A small self-supervised image encoder, trained from scratch.
Model: 28.9M parameters, norm layernorm, activation squared_relu.
Training: 3700 steps, batches of 128.
Data: trained on streak pictures of flow and ridge fields, 195000 training examples, 2.4 epochs.
Rows from block 8 of a small self-supervised image encoder, named by matrix and row number. Rows with one number within an expert belong to one neuron, the router's apart. Each number is 128 + 32 x the weight over its row's rms, rounded and kept within 0 to 255. All counts start at 0. Numbers have three digits each.
After each expert's rows are labels from the 100 images, of 14976, where the router gives the expert most weight on average: "responds to" is what is common among them. Only what is clearly more common there than usual is listed. The data: streak pictures of flow and ridge fields.
# router: router (model.blocks.8.mlp.router.weight, 16x128, trained with AdamW), inputs 0-127
# up: expert up (model.blocks.8.mlp.up, 16x256x128), inputs 0-127
# down: expert down (model.blocks.8.mlp.down, 16x128x256, transposed), outputs 0-127

# expert 1
router.1:133169140084128147125146167092121084115112082097111128067138161133092124155092147141095149124085189174122086168143122133112112115130152148126143159118130055149093138134093094159177158064166140114164079154135088130148137168107147130100090088128167134087176188153116088111166104177157116154156165102069139152078141132138127165148139134177145064172173110182082140078097082135141181171195
up.0:127072108070163060102124166122148178115118072129186122081205101097123168144078168147131135061133103145096143111082105200157059134141108131094151075091170113080125110134125092138100141055087162137083127175100059128122112103118108142109142092117105118113094150152055160116145088117120115111145135092166113117094124125065118137102122099122162137153125167073126087082130119097151116133122
down.0:075139116141136120075122191159137147145096104148131135086115147166162087140127154166166143170115175145109162137127141047111083102145164125071082096095102117127062116161137121147194120142122081142103109126080118181163128099135147086090101152116135033139071058101147095103187114143119101134094170097156106147077134151124130129147138121115150195101110110110135124128164074140047139094092
up.1:179113119094183143152116125197134074146137180145124144082138156097135097120173208121122149129139126116168095122072132144113135118026132133140147157151124139087199154121170075151105055193134154171093104077126094103168121133162107147094140160142100131134133133073112115097132189092067145123083163106152166110191140128119140110105116060098147153073120135162131143102099120147137136171115
down.1:127107119109125100155113145090171143119101152127114086099150153139117069170130135110098131109143147161063124163164141107138123168175172104128156134087100173137104116159135111166122122169114117166127153091048196091173115166107119098113093056163181147121096142203101158123119123146079078146086108154161150099066113197127084130196120101117102200139133135175090164113124156166183118088134
up.2:155104112131175130131142135123119149166100139128121173036133090153083090139103114122078079145124113133148120141091153126197130146132126077063134118049086142159124100167198125115137150138079118136161158143219194124083121139111130098175126181166132130104176090137135106111093175093173084162126127137131130122160123189137101081081184082105147102125147151133122132176089119102145197111134
down.2:160167169108172113124161124096071156155099108153122124139139127142131133152182114116113095112128098144126109128169101142120154141165106107131194164102106075143085171123133073159102085168112128169155082115046063110137089112148159126143100082160084183124181140137166020158095087139143206136186130169143183131152139123128139126081179116148117088147145131121165097114112110146081103140078
up.3:147123069151133061141089148143145121155120124093124186189163143113163174124138167123148158145086120156184155113111130127204143167118168137130147178165175093096114131135093171130127070095081157117131168105151103104104119092159097162118060156163160115160121140112164095109105151121064129129123185140144172098153118104156129109101118067109064138084176183069088082077152097112088100147120
down.3:168129061129150050121115123093135119176124158155131154172158112071206172132076135131097065166106072096137135172156121122122114119161186129163097101102138109128142191063155111131112150117138127133129142134136077110192157136074106044143143098143184125078142145150173089134117146089106133164134113088129094165118121099153203086147101153172124123075166161144101110163163126116152147148124
up.4:111164164106174115106088157141176076090174131127157060083109138121137166134152110107139189146177152107143223135109053057170161103078072154147085092184163087083131146119155177109115113153134138112115120075093106155142094126074169151103107121151119098154117183104130123148067116130110112143112120135133181139080113109130172104093097099117122085113105106153145168079143173156125130144165
down.4:108145108115119099118154141143095145166113096108162180149126132123116059147064144187125188138067133108074158199112141080091139096047104102129110128138143128106155097136166081110183143115085180119132170189144122129070098156106196083087127138119149143164152119100135165097156132156167108114139191161152137168076101073118132148161106140169108142135179081141178137158137172085116142148138
responds to: high contrast; turbulent; pair of whorls

# expert 7
router.7:145127073090106093164138133148120184119095162159168091092167068114123141077093101156133081094135131071104113076129058098145152098094129130125104135131131136180118184142086125104121152141185077099195129108099168161177189136132098108149141151093170147186150141116121064115152143125167129149188096131129146136163084102113122124190117161161157141132110190060160070149123159094143155156144
up.0:105192144141144115133122069086081079076092136139135165166133160124126152085129131136141089171066142135074147102130149162100159139106081181176136116121118163158168177127100128098169078109119143083139191171145140110100153138079041114114141112116125111103061134177090152152165132138078119100110169154150187147075112084115080109131092119158113088156190091098120120173163147116096084135120
down.0:133197116137145092143120137149118104080112143120189167123203149151123151098180084119113085108074115158095164114106139156102127172141139128090110181130155139107156066205115097156059105113123107149126105106102135145128095141062162155159127088118166142132092150112106187135077163105073056131159171127151090103126141141102135105139103083112124095092169137121110172077144160104086137078049
up.1:169191159137115125108116117130156201131138201081106101088171167104073090160110120133126100154084078177141110080108131103132121131146103180078129130085076148114206144108112148090130153143143099105076110146111139073122108145142090064121125117104088083122141147124153089115034090140191075130109091135103121120124116097128194201143132140099130131138158179120175151156137150149102103133104
down.1:083156154138095135153081168098120115106141143128107164147120146186122129144052157168132155167144099114132073128109127158099093173134102122122154151151144074153112128139086026127113150128162098117145072188184212109177125140150080081096154169107137093121190183109121188129152173148122090159082149137143094157104112135147155143148101163162111163136163099191151081129131148133075121102145
up.2:125125165125153120125141055118170036072216128122127123098070198144091165152108140146100117177092099096178098148100173173156179072121163211120123105136097163117125109135160116163152068063057154150099146112144141127152166143121108138117132148082148103145101187156084156153115152106088143122123111094120168110168124152142111129071115127137142103097108141098100132105118117135118181135102
down.2:138144092143169117180139138128148136101096138111171127186179175208126094174056180100162129147156063133180079065121155079144165167121115159081169140134160083138102154069097125157108153138143124125079153125072141158162161121185143089188079094108102113099119117123101108118142136100095113121124169175096134108178097103134120125100093124154140131128163077116092127100151174063140155150093
up.3:178131140152154083122114158135155107123109130117127149144195165118136118203140134149128156143069105094147085078112093090114131133093197190087095093091104135074165210098168144120160173175120182094183107148131148161101102092123132132141138133068123087122123087062115144122081110093150053093166104142097126177129190059154105154168127119148134146151130110109115118087144144174140141140132
down.3:125156179202062182139189134143089118136125166177069075095180152137115133143126154128074140155141194152130173116139142140148114138093153075168120137142167195140097150120093106099181149116145123091137131132161161055141132141135080103090119118128141074130145152118179183137146093115163195120098102110119139135133134120045116138084115115161128166118136121136090100095135067140074136149193
up.4:108188132129166130097092136094160101112099105112087147135044193133150105131108127009122141117096104152078236070127096121107107134140093136168089158131086167158155141133144138125119093109148142103177142162115080114159110111155083112107109112127097095101137117150125123125138108173184099092125061135085093115117154082125093105158109132140134177150140047130128119078106118141152180116127
down.4:138147109136172140126164068145109148175094135098069135100139148115142190099148157093131112149157083128129144115103114187124137150151141132166136157091120189098159143095151128172141147162142147198084117148151114080168163166110127158125158117109175073078166207131163101084113132176123153077132092085139087125124166118094095087129124146182154167102157145125112098137111097172056117031084
responds to: fine streaks; turbulent; source

# expert 3
router.3:145133113148125139058130102102092166138139104136095124193084143129113192123128086077132070138102070102138102179132091171121123173170131128133077156160190137059118110168139131183071189138110186135137184087106164111137115126128123134156123171115062096149160077099122183228128110112138150148150122170124098135169074135115109136091148096101162123149108145123163138151181114147124126125168
up.0:130127100126130093189118127094167103115147133145162136123121096121180158194189147152099115088083185162111136129152143116112163080072093128078179135099149128133108116180151162121081155106136091124121158076111083149151083168111080161090067167118111119089081149109071081088114128087146111147153138117091124108156166085171153076131065102084141128148128074100113148147123140117060125203166
down.0:150074125112158111136153201115107133118190113045082090116082173130174151147154063099205151172140068097170128129100118102145136137143110150136085154115150065128163141124180126118149114130112063122098129119126109136142122111109097156085087135147118170115112096095165136117196131173152112171122139111165109168109194140144126093106068124132171094181167104149122124161095130164147121086050
up.1:122147106147181134088071146093142127101118083094160066095089138171042162149103102138153126153180127157063088158147102079168155139112160124182154176125128144080134079151119134147104142087117163170101133112128111120069126115067131106176141128105084110055094127100084138113111142153148127143142138135121171127185168147160069156096121168115117141120121090124118121220168137127161187116175
down.1:102094154076105083104122156140118067149117146193142117157093116142148132103132086118062185063112189168167151076177135120155104137119101112134133121102121178163158152084121090089162105194153124136182173166104123108139086152130107131186099108108143099200141086145160119119153119117126108165135166166124182110120121124146108069117193125173086153139137057141145115122141152170108095175071
up.2:142086146109129135147179193148109149190164163183091156117184151081112105170100172130117126184117118145174178078161076130155094084102180176166099127114193117142146172110088118157090047141098167152147196139090147145115144111095153091134124152105139150128116133156116191138177126136172158152117085149174089089179140112114128095093166136151122091115175153145136127115168127107119116092175
down.2:178110143130164160138124111166117164123117099170117135114124150123114141144139117111150100129122106093057158150134173150177137074175170076170128117128129128173111156103093156063096094169078125129119174052161110192134167118097154182067189083153107153192107113139103142090097114115118083139145106171153111103118087125169151088169097138169146101160072097087119149111149103085118103162050
up.3:111095109140153086097121153166140193127169147158173110112128174133190103200125146148140112116196140088116158139128109138149134116091101116144136123088150137142097137071124095159205094170122127124140145057140111105168147116109190165138095169102132208114092084157118131107081116096121119076159085075048152099157114100116110152147154110173099147136112165123090141117136132182145086197076
down.3:173144110078097135124156125163121198114070084138128170190121157137140145188187095116146184104118083173139096125107147101107110141151118139111109134126134091078067141128114177122150195147086161118117065101110113086116150089094122151181098136108094156149118189146125148110183171057161098127093147074126144119095165145108150164136161122117064153198179146091117146149148118118130111065109
up.4:158153132141143195141153160130117101103133107167162084138135112120197152098088097117150138122157184143118105153177172118131097116087176147131164126080115128130169166153208111162111135126097177151113043102121162063113144089133167128133099150142144158122152081076198158164142080111129162162128111141138167141182154139146055139130093147139195107129127172145187138155122138180062123099155
down.4:143125149067142079129080171153127098144148166124152123130142172106121092173165101128131118084087114148107134166111110125082095108131149103105160182159150136138147132126116070107094130084067097119207108104113108141116186151114153175104139123111156130112196138194198100156096102057122152199126095162085160129105119153120121109124130151153167115132119149074170156164176086122170202140066
responds to: parallel

# expert 15
router.15:151098045136088170108120191158143102161127122107167160179153106169165087159103068143136125119080120089111174082100177127127093172108112104108064174116152117075105172161094131135176166130133143164132123187197169179102165127142127093085147157097126123153147180147119092122098145127139168147127188112114080142153136119097191121108164162141108134129137169081158182171160141144120178121138
up.0:099134108166093178173139148094112104125096112174143181130114118149191160140081094162106140031124114172067081144164161166179179121055100114142123139081170116143143065110093111105072089163139108174123152127119113158106179086121108103093146142156098103088152135109113164129143148115162119120107139098184150112179121129162137089115102145114127158087114169116163151103103134090041108164163
down.0:170175145201100196116122064092153130083078107114136123126171120086115135117154134097135162116117150135092194157123151110121226086144111168092086097161180142156138132122040093103153093134185151116158161097114094177084117117071147114146115113119148089151084147081124090127100117164131141131112124103124123137155085146114201125159084133163109143117103137077155089159138100131154130064151
up.1:124109173152083148113116124118140111088148105096125117105168194185103150176200160108158065103180193142162169083084188137139176125075138183139100136100103174118128131074101126135078107080159123177163100105074108093133126131148107131128158134148078121110127095092133103172177138117123142144130132132143181114141166108135148111117124132071123132187161092171135133102057120087128157046102
down.1:124156098130133145179126085222129096149162077109059109140100126169121165187157169164118149082180119136114133131084071188156163118109172126141156124144101164080123168163101195156134119139115083095119148206193204072109126124181138123110150093160110164116128151145111107146089164114141109126140128130166119170166111134109117066114136127119181129135122053092088098142139128137140146116136
up.2:128104137168067118176148128099095133148132149112125165157121181156093127169177140167035154079089158130121121121127143116142131191095130159111162112071146101158114109118100123134108096151128138155121114079160171164127142126172102106108112129130162166111133119149202109093178143176109089084157168186144129195174188159224096138096159119113116134166157104130143082110081115153186132166152
down.2:176125170142084162081145100159095161174123156106132117113152128120113094075163137119148099139123138103112173137140178144150138146090157100106221167133168099175176149072123162147066111133139142136124165056168089122128120080107154122122114145092104121079042088116150097163095137105139130124094042185121168105158122179117083142126121106163153128054103137133167140119151115193134150124091
up.3:109136091127077132163119117107111162103158116127122070182113110081120125135149108116189078121215097073116082143158121088120102149157105127197136110140064113164101145204114100097099145145154140217131079132121092123150080153105068121115149136145124133119105107103061154113106126211104119107139095169135140148141112135091101130121083145125099114084154055106059102112155123119135178095120
down.3:168105074085112128101092168136181130132133072158116125143162096135155165136128133112170138178122124081177149143164175056122070115081113118155177131085072140110052095123135184091090134165118100156148083155076089126145117179180125102094132156198174075120070144124130145145177157139159164131152180148146140102153115128136110108175085133109073095114091144146155099151108144115133104187124
up.4:137091121130150103139087170156096094137133191156115047098124123124162143137157091093134085111090140163213139197149143154072153107141091168165121114130133147130123147185102162123077188118153148104136173079091124111098108167159114151159093116158191113185091151079134123170096098147091130147156138118070126110148035114116098152108122122127083120104167150046143097141149165147156130118128
down.4:111093058074172125107123187160142186093089097113059168135079132123141089108106125137088122139151132117070157116123229120128089113101157147114082129156148125139091169090140107092142112108091168099150067172189080118113117102137144128163136176117107138147151119146141111183175179084145151129093150079123153114153065115163159141133090084169125139144128139099040133164116158110131111112156
responds to: high contrast; waves; parallel

# expert 5
router.5:091108096123103130090117166113138131109140174133151105126120058156095161149180125094179182152128145114150083113082149116092139180085128112180168066138174083121095169162134168114102096159121147148170105140112136078161176164081158096063109159109087106070094181101127187154127085106076090099130152196179066080155121088132125138104125159096153114153152128135130111099142192129133132129138
up.0:124126147126092156132179109134102069096115152142085126113200141081122104078198106144147103140107078136142133136188180109158122132174095145141155104153164154167110145147162122132147135151155120070132122166116174176128157090141044080100127120112106093147145165145079087130137106148191158149196126138125192139116146114155091093118133120097152054133155079152166180162095144075131090154069
down.0:135130134129111124142127084144117116097132189158103107109196075111187121197123131147191111074103106161156138152105132116179152103156087187068097158094156111142132148146062088082144089136087162120117158159104122126159162135132166092065103113065143081162172100091103153095163134130153134129102118073180167152148160056150118147125136094165095083132124164140155114132129050114132121138073
up.1:117158108112085125136167165211097154116115116105130161141135127122129163092142090127164083110114093099081084102070149166144173129136058160219125064147152136098149159131136114097162127122135137154118076142103109155095146148146082095124151139115172105141161166126129147135150090157105118165050116139105096047095112131101144113208153110127170100139068090151149079073165145163152079130102
down.1:154098138168167120126134164143157103103123121195179149088114163100102124075145138173088145167127125163087067088178137098119174148171119176145137136125170147135139083169128132103153161157071141095069132120104115139129182091151140156166174156045165056125109086148108137160153110119080119166099173157136146122154125113149064165186067089078065131137101130136123144164141115092125104172136
up.2:083134142161140055163206107091136179181082123141168150131120183133143109142067153045166085064117151138135105123174099141052165147098106136117151055153141135056106114098118135127114119142131163066130118106161140133190124146141140120163112136121124107136107108184150082109166185119148175101088127118149169102157128176165152107129121137125132094161083117095126149103093170125087092139088
down.2:139116157053180163104098079153198138194169140166137169111074172150096113154163120198146092126130125132122141152119082089165126132165109182108120147113066154094148158172066087135140137123105133100104124081122069094085165199086119085172099144161129127159140134164093105132120096127118163079058107107074132128146121145111069073144141107158114124109106165128128115163134118163113107140083
up.3:160148141117128091132129088141106076120094150080168068130100089145235076154106126142158139102138135105163121087081116111086125076136184121146118094165124175087067141087136134075099130181168153104170120079114127133145142104082121143111139088155174153105134152114132102149093146129101154182067083112136152161089108162156146162131096115148185091141116160090144091070098162094132100057116
down.3:067063132148170104089141086132188088147123077056112236099124125148133116156128072150138114085087107148162087130110094089128126140094080123131143102110151098104101131124143112085056156124134109096169134125110128117174113154132123076188120146125088126181116113102120187136113118146102134174093111084095130203125098127154121083098105115100131073114096115185142135083136089141199151125123
up.4:056143150104122071125172127116137093130138164093122154133166134109123093062110143111104169140086086162130139139105127145090087147101122088183086165117128109124156128178171157123119146154109133130093067151153102129048146153156111109110169137080099159163167124154138155118194106116143132150202125105143118091136085214140098122143207128128160172145128135141119123210140159115191131053142
down.4:154170108130166076111090171113158153194099127130166121162102109094101128113120136143092122084112124150047160150082142126141147143150136132120123129154187104112079120134113137143123147133106215115179166153154117159147170131105138095092156141148177080122114135167083123161053172162050100128142150095144112114108094126210091106094123192125116084158158135211153128129085145088115080107102
responds to: turbulent

# expert 12
router.12:127142127181152170180132117142113169145178107149131154157113150153108153167078147112144171115114052115156108151169111134150109096063099167138107131120103130159134137093125117114085121120068162078134094166167162105114166120123083142114138173138150147125111033160188145122089111152111138101096167083095200129116097142126071097168092131149092146140144080126183071202086059137103106122119
up.0:125084111094181105151102161099151148164154152141141109087100154121195159115114161122065103161098146126100160158140181104092151128143158170085147158084099141170170144122156134149115163125116101165116109152173164146199085099207131168166079120115135177191112104171120090207093134101104176125120124201093132117155126101168073108118159116132114166129100180112131165078113132095097150089137
down.0:126144191172143157137079166141123096093066094126132106147118134123111160149153175213126169170132110132159111165098128136124149092130135150135121115109106166133140154136123054132098088058143122148122086120156160105195124049100181061131084146126132078105097135107149179080168038169089129115110131150163153149126116157105113109174096105152118126182153133159088092104104159113110169090087
up.1:105107109092136190102114148138161095162100182155138102100101144145094158137151164104150082156172183107151130156117112117132139143185102090161138227109170083175112105161129154138086132128180128135101155132126090136140117076126098133120121090113176104132127076074161075099127146078164132113109086151111054121148175107153111097052040127090196129154141141123116167075126140101096140124108
down.1:157112157117164163192148133151149106116115127106161123137114136125166133141132102150080131078188135155117185078128133124125147083109110082142085108142130113148124142053117118175098175155137104143102123187097161105103137148170196107146107103158182123144144079147094086141091176159120054070203134152083138096144168149119154164136143117150131130076148207063121141173172062142129094153105
up.2:139176151114156102139130157126125134118099084171135098126182128149099152148167167131077042118130141161164147197161099155115216133075137120149170109124167185159131119154150147141056089145166125109059144175154122150118140145153141109153112127107142152158083120121121102088133053126169100130105083092129064167112159137173121162125156178140220127141123110099117175073158142112147102107148
down.2:121147104131122107133099134147149157152120182084124131095093113153133155136127101183137146115139195108134146089187076154130104129072101134145154189136130083149189067159211097153099117149138148097103164146134114104122174120104108118243127150136121140191133080126149156054141152145126155130130178107108067091128133075078107143142155109137098087146148161112140190135098058144144089109141
up.3:168111092088114066119081143137169100093099109184065194075090115123181104111168127156115170050119125136167167142098081084073143078085101177153171115080129104114186153149134150136096131130106141137105137114140166133104085118088162195135104128165196122168170141160074130103118112167109125151141106120150118089112137116118152172109125129091031133156143130102143141099149101090138109141118
down.3:177141178071124140137141145154164101083120092146141106153127153109152191130120152136115150152107112091143082136148150109144142101198191083108101088075138138092061091138137090147194127133195098091137139146098184142157180093150132096135121098162154197142087105157194091121177149122154143130141102124117095105064119090093146108082135140083085082113156127103120149137129159117050130067120
up.4:159082164136158045100196107113107136107158136164116160124145082102065092129130163116109139140112131130150137178146156130127159135161108147156123180134139123196108123101113137101142100141121135075127142153153164129164137113114157126132128082111125131095167125195093158062145027091058106142145124190197130157105118077140141121167106103055126181146117106144175108124105127090127162182070
down.4:118129070150121136115068120161085131140156154156119111160157169091186175054117090156098175139110109169084139069123148134103082140142083118178140115118126165140124171130104126124133099124167133120118156105091151131153185158114072106091083179126107199191118065160116066166124092091146082102141111142144174113137062110082122124106103110099101103158085155134180102102100114101128188095091
responds to: high contrast; loop; parallel; field: delta

# expert 10
router.10:113101084092088110089119158152099070135137167158113202087121115157173084167147131146118113083095166109122095116145122141098089140103133177096098091108096192173107081107087158146110152107139119108167140123187098168138163078129068174132159091142115123186224133123147140110209087093144174070081109156165152121110127135081112093110138116151140137122096150124146111099152088111097094088147
up.0:139144087139120118172139164206065113066140179110118093137131083108189144131139137153138139105131178144106102108148150113144195051138104117161163136136190124135167196191132202140118106115133119127128138169088137166128146153143176119091116089204150104137152174182160091148151134101088156101128154148136102185119130156140124092163104129147114099079155178180126122051149129127141091155116
down.0:103158133096159112154123098176099139119119184154131153066156171132153166146110137167150137108125131127158120110113156084135133187125097126172148128131170070126163086082125133175105124063156184150144141127077134141145092138122072123149116083113036116151125042061147104127153108077116121115099076134146092158104117113121129144096108151157151156146102139143159149061067192115078139176059
up.1:121087120167155091170095132151087112155118101162168098142103139151139133058142106130080153068064166150101163091122119165082115127114122101176125150155134147102171178145170158123126101170187101109126178067154152125139087147126141163133128137133134116062114171128117215094076130131085111116154110158164101169124155101122090168123094135113058139114164100124163077066132126058161182163131
down.1:128059167083103120161164100172089121166137126084100131132154137167208143085116115152117153172114140144098114138091112138110107132109115097121135128127165116114067085152179138164130143108132135088112144057076110150189124112131140166063106137054103153093144168216149096084138149130141121191083096112083092155100126134143163113164127143056158170103136109127155038161121146139157129132115
up.2:107110122119137113173094158090150118155088127135041087179184106173047173085170112120157127120190129072104091139130186119117145134113157127163160137112099111132113097094094140097124166135142170068125156101080150147139129106205101118083165149173097154116092109134128145144129153091145088154145134184140087102149156098144139089080191112124118090071152202148118081138130135102078150149113
down.2:152100111099055090176101109177112126136086097094137106176134106143162146145123170117124090139103083055129145149163163129117135085102109148117107161162153156127143137082119101145160198150142126143127150150159066207113164104138105072171129143138121176119184173134132069126162144134140147136090173195134161127102094161069116098111080146174157185138085178157130127085156158170086087142103
up.3:150189033105151074121092123180130166125080165185176155157137136155150106150071167075146176117166089102121138140100150132106136174157131106116123150133100097135081102085167110139134143116136143116094106120084150182142200116123156134159152149125137151117114120107105110103135156141113079139205110132201150138192142151097110077104093151136151134149101137148214089098142078063110126162117
down.3:120125117094103174142103112097120103183079154104182141149109107077099139173181094129162085177142114132075201150141145130133164062135128185163112203129150124131139092150121147155147166118144152128086117083087113125142017130152114117148145085049113147182118133155149110143116173106104137119110142098104190053090097166110145135143092143099120144154151165136146153172101135132072137147155
up.4:122148119113130192096093124143142153139136130113124121172124081175122103188075157129167068068074106111164098159141094098114102109140148092130089114178121167082142179143092115114127148126073140145097161152177089088147141046128169095115132213140126153120138154119169149136129150137110127082172106160072072110113161146129181132219114152180100157103120091113128197129157153121106107100143
down.4:139137125125117068193061084114153127112120141109078149119124112102106172090098100099146134134160149084102136154190115129105167056132143130125156130102054140136125065073124170077099045105149121120084168121147110114138154163143131141172144172143110110156134128148152134095217109192140168130108111210143102188167125099163109119141109091155145131152098167135133093097135121095160181157088
responds to: parallel; high contrast

# expert 8
router.8:146122138083139156120104162127198157137128091137123138150153115147183168162136185107142185173100088126146099135109113082114123116162119161143165058090115186123185123096158131131134159125172119094113077107092100112125090093120196120166141167079128087157138134200186123026111089105152169173102138122108138128137137089146126095091109104137134176171151134088163168141110175086138109176084
up.0:125159137139122184194134177094077143105148152114111141142145134096110178132165148114137131156167174145098101138114084171133182116113164111079197139162147166074127074182177144158139139127147061128135155144163104157175149153179093163128119118120089070141122083117127105211103149134182118180160114117116183132113100069136093151119158144190097154122093078141100159126130115061148098165106
down.0:102158101176181112060122118146134097164132176162177100104140126097140142104109155074140140141146110135131103156153135175144111144132133106108139202145146149117108093047187124158134123134109168094157120142122132164132094105114151131154059156196142152089061202112093137149111153116157140075088179089157138090128142049156124111117096109132167126104168124173153096156097148121123192215115
up.1:092149183198099045154131125146120166131109119093124154076155143120109147145107132140126061122099103117072071146124165118106109105126161099137166156077112130020131164111138180142125086144104074159141090172103120082134139137163147100137166126157175148139122185162177097129160125148089135109137150106193108128131155100129113151147136153140163152173067148162142093128198111152154114169058
down.1:112090123112160081153109066126127091121084113106162092142139137121144178093188097109134139146073095114109172141101068106150054124095148131123104153099097085126110099162112125121095164131171088123094129135120118131084114129089050042154122132127110080160106121110133139102200118191162142118134144188167130082163081133131179156145073138138166221105100149082151168113087129139109124151138
up.2:160122090151149146070107163178137077159122163087083132135117120105085140072115132116080082091117130185126122124132057137156120175117121055184132100110134072118120101126118143147079107110176152162101105120094130146132177115158166154103105144116122133068096165118163149063164164165128106201137164143121184172148128152115129110083082127065140113188110111152126168103120059182096107099148
down.2:160113121147192179134166060163085184108076122115150134033165166132097099103193146145102132134128113124110180109100127134140142077120158152099164083157090136119153143142112108093111194178134134100163148163114099140140184140162135099127143190079158110168110100185109111183136097156143095177088113085088140115105091137147117109154114107121183139110090108189122149104062107168166121137132
up.3:150131130057118152180110110140126168097162131128148115147126094099137095107192160139106061105188197144159091167155116141048098085125097164138150186147162095155139189154129116125099061127086106195165144094161120164138123132115121065078090194096121164156128157059076139112125136161108100096128134183117113099119115121116164098131143083133113155136180161179160166129142119119130148137127
down.3:133092093125150154104070048112095157121155162119166069090146141106127132144112111099135142139122097093132151145129131092064158140094093165106102151079166140100153103169101117120187154130168088204145117157163077152148067066125144129121150113155150076157122152132076091123132119118104100120115101093128147114141069181151167044150185102158114090125162058113149118122158076181108099135093
up.4:103158190142141065159162124178152105139158115203108134153111100205109129151140147069252129129140106142185070132117142088166120095122113154136126137133133193092127152111149106137194094105103131115126082137131073157104117103112114102093109104121132141135163128109206099132120114089143177115142151062104074132147132068154141085156121152144153111161107155144140145163133085165092146165162
down.4:117109177098080055152109127096115124101094164085142152139119113161152128047156095183119118093116123139099183215064153117084143148082096048164071126101156147141130133076144158139107119128139108058106145117154114164128121162092154053175143125109142162153166136137104115099131101126114109141084172106114124156105102116113143184143082102158168163122105100104181127116185084121123091085123
responds to: pair of whorls; spiral